Weights of a small encoder-decoder audio transcriber.
Model: encoder activation swiglu, decoder layers 6.
Training: adamw at rate 0.0011, batches of 192.
Data: trained on babble in 24 made-up languages, each with its own sounds, syllables and stress or tones, from a formant synthesiser, 39062 training examples.
Rows from block 5 of the audio encoder of a small encoder-decoder audio transcriber, named by matrix and row number. Rows with one number belong to one neuron. Each number is 500 + 40 x the weight over its row's rms, rounded and kept within 0 to 999. All counts start at 0. Numbers have three digits each. After the name is the row's rms in percent of the matrix's.
After each neuron's rows are labels from the 100 clips, of 14976, where the neuron reaches its largest size: "peak on" is the class under the peak. Only what is clearly more common there than usual is listed. The data: babble in 24 made-up languages, each with its own sounds, syllables and stress or tones, from a formant synthesiser. In brackets: how many of the 100.
# gate: first MLP gate (encoder.blocks.5.ff1.gate.weight, 336x128), inputs 0-127
# fc1: first MLP up (encoder.blocks.5.ff1.fc1.weight, 336x128), inputs 0-127
# fc2: first MLP down (encoder.blocks.5.ff1.fc2.weight, 128x336, transposed), outputs 0-127

gate.334 086:447438494416446542506500497458546558489466473508470493499532552486497461582571489501519505502522496566530507491496486582450546550509474437430521474431507543515484393549474551480462535471453529519503445514451462524496547431557460464446503589518543425560452486438469503530513523482553491537481481539494528503497512536463550473491539496482507556473472564566460522503519443486579494450524
fc1.334 102:485515486513467499583496485488559462505504474479494565498528430463523520507517492612456505502526516502542443471538440531514479467588568503497418472473491449472481451470504468499505535499559571493518511543500513546439500561514479501459599469427552498436526491447509453467464495552474537483525510595477477343545491466524514526482519463522462518495540501438461471463536455513486510477475
fc2.334 102:546457524480531505461476525470527505529464576507477504493498497554471485522531528477477522444445465506525573541509616416478507487475481512472519500538518482534463494505472543489515519448494490527511525458452504462426555490478520473527378532523513441422549497490543500547458456482555506578451523459387464548490531492450523604459533457591471486503477511539520495504419467542514504453508
peak on: /oʊ/ (68); /aʊ/ (26)

gate.167 092:484426491492483489440523518464473506472493472464481507556474498433452528608539539487470427492572379555474552517496501517466498521463514479433526443423499551473483423467478504544519562487405521465466424488512460510444467445535472528515512516511533538483499513501504480598559540427491478507514485526445481468522526513543551493487438505477498468571496603530504513447459474494505499480488
fc1.167 126:539502451445483522630482494606552448492501495412476501536557453486461546538499481552478479514500494544506490495578452530518508461536490464496416457518445474506537478489402422420493521521494505503541533521464525509515475510495485483507581460474471522526502520434502476512529542525473494442513537503462481383575505528521469503531509457469450515490607538511476533470538429503511498509497
fc2.167 118:479519502454501500494489504416469508500459487507530483456509527537471421518510463505463498510440388458508569560566552423473463468461485492524504499462502458609422491433535479497502487445483466449485539468501518465519527411483546455507355545494522529440518504502532468540500490518550509549465520434499493562520530456564505499458500444583523486515474478514516476436456530482489519466511
peak on: /oʊ/ (57); /ɑ̃/ (42)

gate.309 075:484459490515525461553471467472537536477514531483528581448517509466474511534493503509479574483540493462518414438513459389547506588503448532483482532507554375430557504465516534531531434469461495544501501521455429548474545511490519561480514467504522533488499495524442510532542498537508498420486494459501507516524419438530534536556481506459568513528485495485533499588467498484411521564480
fc1.309 082:486480547512527518537548506500464511497514449378570470454453556561469423491493528456462445484526479464501530536435505503457458469488503541420483443554418449548452508541505459507486600491569557460575552489520536519540557466488572469471586521532500488464491510483455508533467523480499531500484426441494458489570458459463505510472481460478439478500554510537550532507485501482543527463505
fc2.309 094:554440483482508498530528500520560492460546467453535525551526539514526492527440548501459433483565511451501464482485490492506604502505407476478580513622550450494501522478506481541525570518513481485493465579450459603476475464498548506527446462500521497511486539489499549484484536547507446485646522527530536535530513509544525465559544461553528508501509480535532529448498433499513483469466
peak on: /x/ (31); /ɣ/ (30)

gate.217 089:472482544440448525471525463520509507450493468421460514486553546511525475490537462480528459491509429523484478489512499479398472506519487535495489519455455552555453440467491465501576447459405504511509429459460548539490553510589485529437486471505547564501494487420471524476538521455588608541499439515484505514444567465467514517544539513502501468524423496474530532438562483544537487499480
fc1.217 105:485435527446575481421471524436494492536503552489477499555492457473490549446469512485534491495462538512479526502502579457465493499431471512478593515516534467457583477493482544538542435494503555521510495485469513469512545456613489469508450467497426554499507482600461507479456515545463520591514512457508513561451492497422528430453479499504477482476459490514560525524548558489492429496428
fc2.217 099:496490504475514553514518500535584500513494517485498510482510515461471561513487461522493491489501513542438456495412470513507494477462484495520571456488444573433529483464532481535491461541523547479489490548593468536500418559479429500513543472451479482561533493481444440479478502511461485476537465544649572462484533511495445473542516517475482484477517453469535427552649501499496555511514
peak on: /aʊ/ (91)

gate.146 088:556477544476521479531507483451517531524509564473463515513563476400532530530497547493452514466540458509513493508518488478471452498514561489506454502473531473535484451491491614545548534405463474422434486490518503553477596456559570457584468565499471504540478500408502493491441561424561461486501475511486550510475510478533527504499466484537496535493473539496543469501550493551569541558559
fc1.146 095:496581482476499495513432558511464516554463483608520500573448537521528536522538484460537545502399536446473549475509574521515490529494492433524485471486521502503526494460463470432464459513443456529521545483516514480543479547481479469455509506483451511496503481579574464486529443546407495437474482498510515491469459438570464461489524505448489579486496413516475438519495522448557571444529
fc2.146 118:533408509493518528509475502497635448517491490441499458487568488537587512495576471492488517487515528492520510546554500519480533488574418521489583486577482532543439520471562502463508591505524512521529449527530554548495433453543533476471525503508523492478499513392487434513414515533509483536570495578495513489498461440540512510520529475527521495460495557491530504461535442502556533505478
peak on: /x/ (39)

gate.36 140:538433480502429543495521425461483532518508497460442503435548562474494510534487536485491435458541443510493465520548527587444556566519484413463504460484480531460496459486494498463558489495507474504463452510496493531471454443552483458520512488499498452479512571472484459526474582562560487467466498495454489527524538533492532486498442424503502463490478510468549453409563479528583417401466
fc1.36 139:521538557521556569420519498481509561496429530462474514468559495475455502437485442497470417485571469541570490477488500470495470460521475448495481487484551576412465467453503531469519513460502443538453471458386490507448539494472518457611457523551522509457470480526498460492495500479567543503570524506491603510441506521508554483455499504488495521545509469532577542482521528549496520476496
fc2.36 137:550468473517488553494501501461535478541576505544452449496520490453498525495533504403498489417494512491551422505508510532500463548544460569484569462517488506479468502490501543507518507521547518502480490486528519531529502519584460446547459502484497507539486551487472487512449487571520416511509393481552526530615410532454513446482499449465522504514475545475543444474471435432527481429406
peak on: /tʃ/ (78)

gate.101 093:443467538476405508423442480508451484474509498477521471451577587513472442448475561440490554542502507458465516532476428495496482534519466522579517480510532520537486527496497495469466510548559475445553527455489499472501447494482549507459538520538457492430535521513492524472515449499510553546386536532530578408544530563497590503474554504458527502437518477518469490449468475522463505477445
fc1.101 103:500570512513516497482454555519440508482527473509484477484475600480519494452523550485519465549456552472436479443544481536444539492534405513502455568544479547506469454526548538499468505508452539482496536521414540512478470419489468469404498520474510493503535450485429542477566519425568475469463475504488552428470488544456447493488518556564527484537559451547532428475538464454517480491552
fc2.101 106:480528496557525477532498457492443513520456489490500574505362500441438511529444497538507491526465521491479475512445552511565403471464564469516498509513468463535458516492505539566550521485507502469507575488542476494517518495440484437469410446498536538483479484543459493536600459530527533500457489464577426477488567515506482496533449471503529512453522458508502455495539561457396513495560
peak on: /i/ (26)

gate.24 136:480468484529511511503588477421490538491494572465464514409549554460477500503519478445489466453570446542478504551505547539436507570508466444507605459481478511520480476509491578471520472461443457486484401462498548487477446462492473449529437533559524518462453474515437469525473540495567475471440490531387474530508542533492511452503471455495507473498475501504527510442506442557535473454491
fc1.24 122:473498528481542457452514513413427546521520515557517489466418475552515554506489514497535556471487495452456534462468544469451494496457486515594475492527497481476509511494561481495461472511466552454441558431576525425506558473532523607440478499462507489561481456586541524449552507531462460557455536466540508489503487492479505515493577500532580510528483517545598511485452490470470455546508
fc2.24 132:472615507496501464516527522586476490499492418513584547542428488505502592438497521557527533555488527558509472448482500517521464497551581457524493520431544563458561453570496516529457463546497561518520567505515467486468426548465516559545562535502489436503557474550508500511562514452452513457453514556493504469545479497533515535541505534448439555482503492481485498539520519495500559507488
peak on: /oʊ/ (70)

gate.8 091:479530558507484541516450508455485465504515523499507446483578558492486514541529542495538504523518542522523448457507507516456559590528522454490505453497576462478479527453460465453445430419555430552557492486552490545510540521427512504555494583553460525455462537512505492552549514503526569503485489516403550483493507558532485501470511506507543521433449470537525552497438493523409462466415
fc1.8 112:499514470531493531544529517490504474546541454492530501511517516547486511438491430566471472490465412491587483471555456556499489541625537530514499486451473457545503513483513449511545508512469519518505496547561476550517519529510530500502664503508522533479507554508595464498502449544475563408510496517503444419516527547549486463545473525490487517531499535500477448440561464439464526512515
fc2.8 103:514497532467537520473565468498461504424429480496479429520488513531563490498523523505514434510490447495531528546488575478503519488422504496536535546535547476567461441564518490512525477468489503434486469502474601485502580408504514514461451549576510506517445446517499537447512462511502485585487500560476491583458554504478537631482512511548540487519499480492538519505426525471562455532502
peak on: /aʊ/ (62)

gate.143 143:591482497515424521464509426471523501492589454470454487438543538389426499522512508480486470461491480512472482539516499510463527546539499450476515478469497498496504475480477501461604499479551486475463474482494486528398433470516427412573510493519514513450471541492478498497483534543565497478456420551481559491529547524519507517529494505475507487493448561491579530479477445499521419423438
fc1.143 113:545556460473488442531487533567519489563542470582556505504488495529534562524500543521508460521477542472448439471535503544556556483527478435490458565506456456508500537474509506502503478558496561459492488522599437519467466539477520470470582477464489438503467524520518555473526492458418433481464435547462420476551549550469426533529509480469501486481488511499369483497448490510466510476457
fc2.143 117:503549501412497467518455517508449482473431469483514522539483455499509490527451498556484532547544492484484561517544417463542514435488519402501486480526448443504515432527489486554439411507484528559496503508494521526489509467486518533506516523495517509431524459516586582469515497412480521530554601537424464469391550490522505575452510502514510477497501484517449554514517539560517543519557
peak on: /tʃ/ (25)

gate.262 138:533447485525452503500538435417473508502570493465467471423545570452438510551497446469488435442535470510540442552532502518492546619532464422439530476476499522529498485503487481448577515503524498473523499479519437520486454479518427447562494457527503496521473558499489445552461585521539493428461475502453486513514526490525498521507472438483502462534512519452503502463553441522579449453447
fc1.262 156:515525494497478431509500540540450501527544458543576453499444451501520547539444510546510576474447573448466460540516553533532562513509534541534409533516469437561556524514567446519474498549487574501528515521567484449473475507460499558423518507441502477508494506472507526551479481537486429491516443549586424492497530419506437521568473469507451458480519488449481488527466494478519459516455
fc2.262 161:489533541442521476493480532527458465479398498468545536529462495510484465511464508557497544544520494515533568480503473469545557471475557471533479517454514504517542448554505512507479401518525531530528515480455478501504504525433511558482512504521514502476556456529498554488558511420476597456507557579457473507372503523552487534538526558495492457471508498513447569550524556567455581568551
peak on: /tʃ/ (54)

gate.201 141:536431490471469521452548471392466544525532541443463531493544520468456469557477512455483479425573427543486506486480494536429519541478452455503546454428515515467445490504468551480570521441480476518494436497555503511506445413463496484546488516569480493483446501544455471506467540473568484521461493471390524510551537524512536526448453490470536470535490528484579475439504473555536503463481
fc1.201 110:535503503455542476463627475403513538488510470561517453494458508560533505504504506484524530527471550456486516467416493463492520481435483516545552512519464465484492573544541504535482492441495531464501577463517445518524539464520515506365442455466490460533511508539458448467490463540480458543493534469478490604464516513494491481495572490532515498553498526481529494584395447520512450500479
fc2.201 130:448566467492620469506494530579514460494512479480541587505448473453544550468523516538504524528503537528478433473468476537506467511551556515521493505434535522464499517563418478507532410555478525545493554467508531508492476491497523574526576470480448456489516457519483481509541555498414513448401547554532490484570490512518484494454493559483467487444498522418463496558506511482501573535489
peak on: /oʊ/ (55); /aʊ/ (41)

gate.85 096:496478507435496562444471432509488467550491504491466479497515496535511534586549461518467457472534426509469502484468521503537512547523473396533477476527496485462524501511470490516517512496486434549474484468476542524548461481633422448582514496588493444476528470546340534542492486479490553490516483552440552483497557503494508496516499495532456555456435528509468492479512502458554530486523
fc1.85 104:559542485500428542513602353499535487506573490544503531519562626441514524468447525466460511488487482557501446565499448488495494516527490505438500523495471474542496460536496501491492498548521502508494497513492508475466502589491477471492522521481477451503543545486531521504540480470539487507425490578476540412453497558482515460493540425510534455517492451504505409463570501537464470455539
fc2.85 099:430477501461509533530498434552417445485439451510468525469486531535459519452509510494457546506457493553455522546564505467541539522489539429442465573471533483501487502563476512538431471500517483554457477497476500548498486458510493449517517545548531408461487509526615454533473558476536493565508587542391490477481509527497486546434519508487451530516512521515424560489439470540509472535503
peak on: /aʊ/ (44)

gate.234 080:506403498487465534427604442499496550557546543459449514469429552522435548470490437495503470519527482482525496493556510562446514511494479458486510457470465467486510420510445495510523515422515480513503512537481538467458512416561440450520517501478466576542533527518498459489591496469560478542495500477470411533474462521489547532508489453431521574542463484456438452520535495522543495529463
fc1.234 108:524436436548469504519511413569435445512521447529491455499467537471544516548439534491526505456524519451462456511499450531476542525481466524509460479487485516526517505553459530501535478476520477508480438503534496465481513567466539536541487532495411441527477447472566491474514538524531500509479452582550371486581473489461515493572529435535503447444477494479441540485392491527536442527523
fc2.234 115:489506539447509478546475549518507491456460401415463493527573505495485456492505454545545532436479504484536536440503501537501514456525491461475495507466488453533527497532496484487501477521521492541499538584473433489533519477509515506470544560501584553471460538538551485582458475563556569464473585436469547481444436518498541509497552463522490538541575517576475607518475491437554496541482
peak on: /tʃ/ (84)

gate.82 070:461493486536582492477524459480464487538506513530571504571514423521519456461516523459436426457528537537489540492560569554522520535456497429510530539481519508497437485479492538520559456484448507473535526541554519609472501553607536517490476450519482529483528488551498541468404493398502460502506533490489542497511503481547459479525496487513532513495451530418530519384535469456469519483485
fc1.82 093:474454463526471478513542547522515489498519522440485469491462519498490524500554459462511581496483515480514513551482525517465520498466481454528471515497584586490432490518503517524425517511502477436509541569467568596509504433480585415433515504502487455517530452425444500443566470526469539544549436470517524459549511478495508510463520476571468545514500466551511471513404548513519563501604
fc2.82 081:530499471416539532569500471509418499563552508483506423497481473486458461493530505476530467491519496522500517508494533502460512483476536479566430449459481478494431477509464492479457472467527514493436413500499496526504477519485398518527525536536510466418469539412437532548499467578476494493551453524533436517482485484481513523561496462469483552509516343456546507562444458531475557503529
peak on: /tʃ/ (55)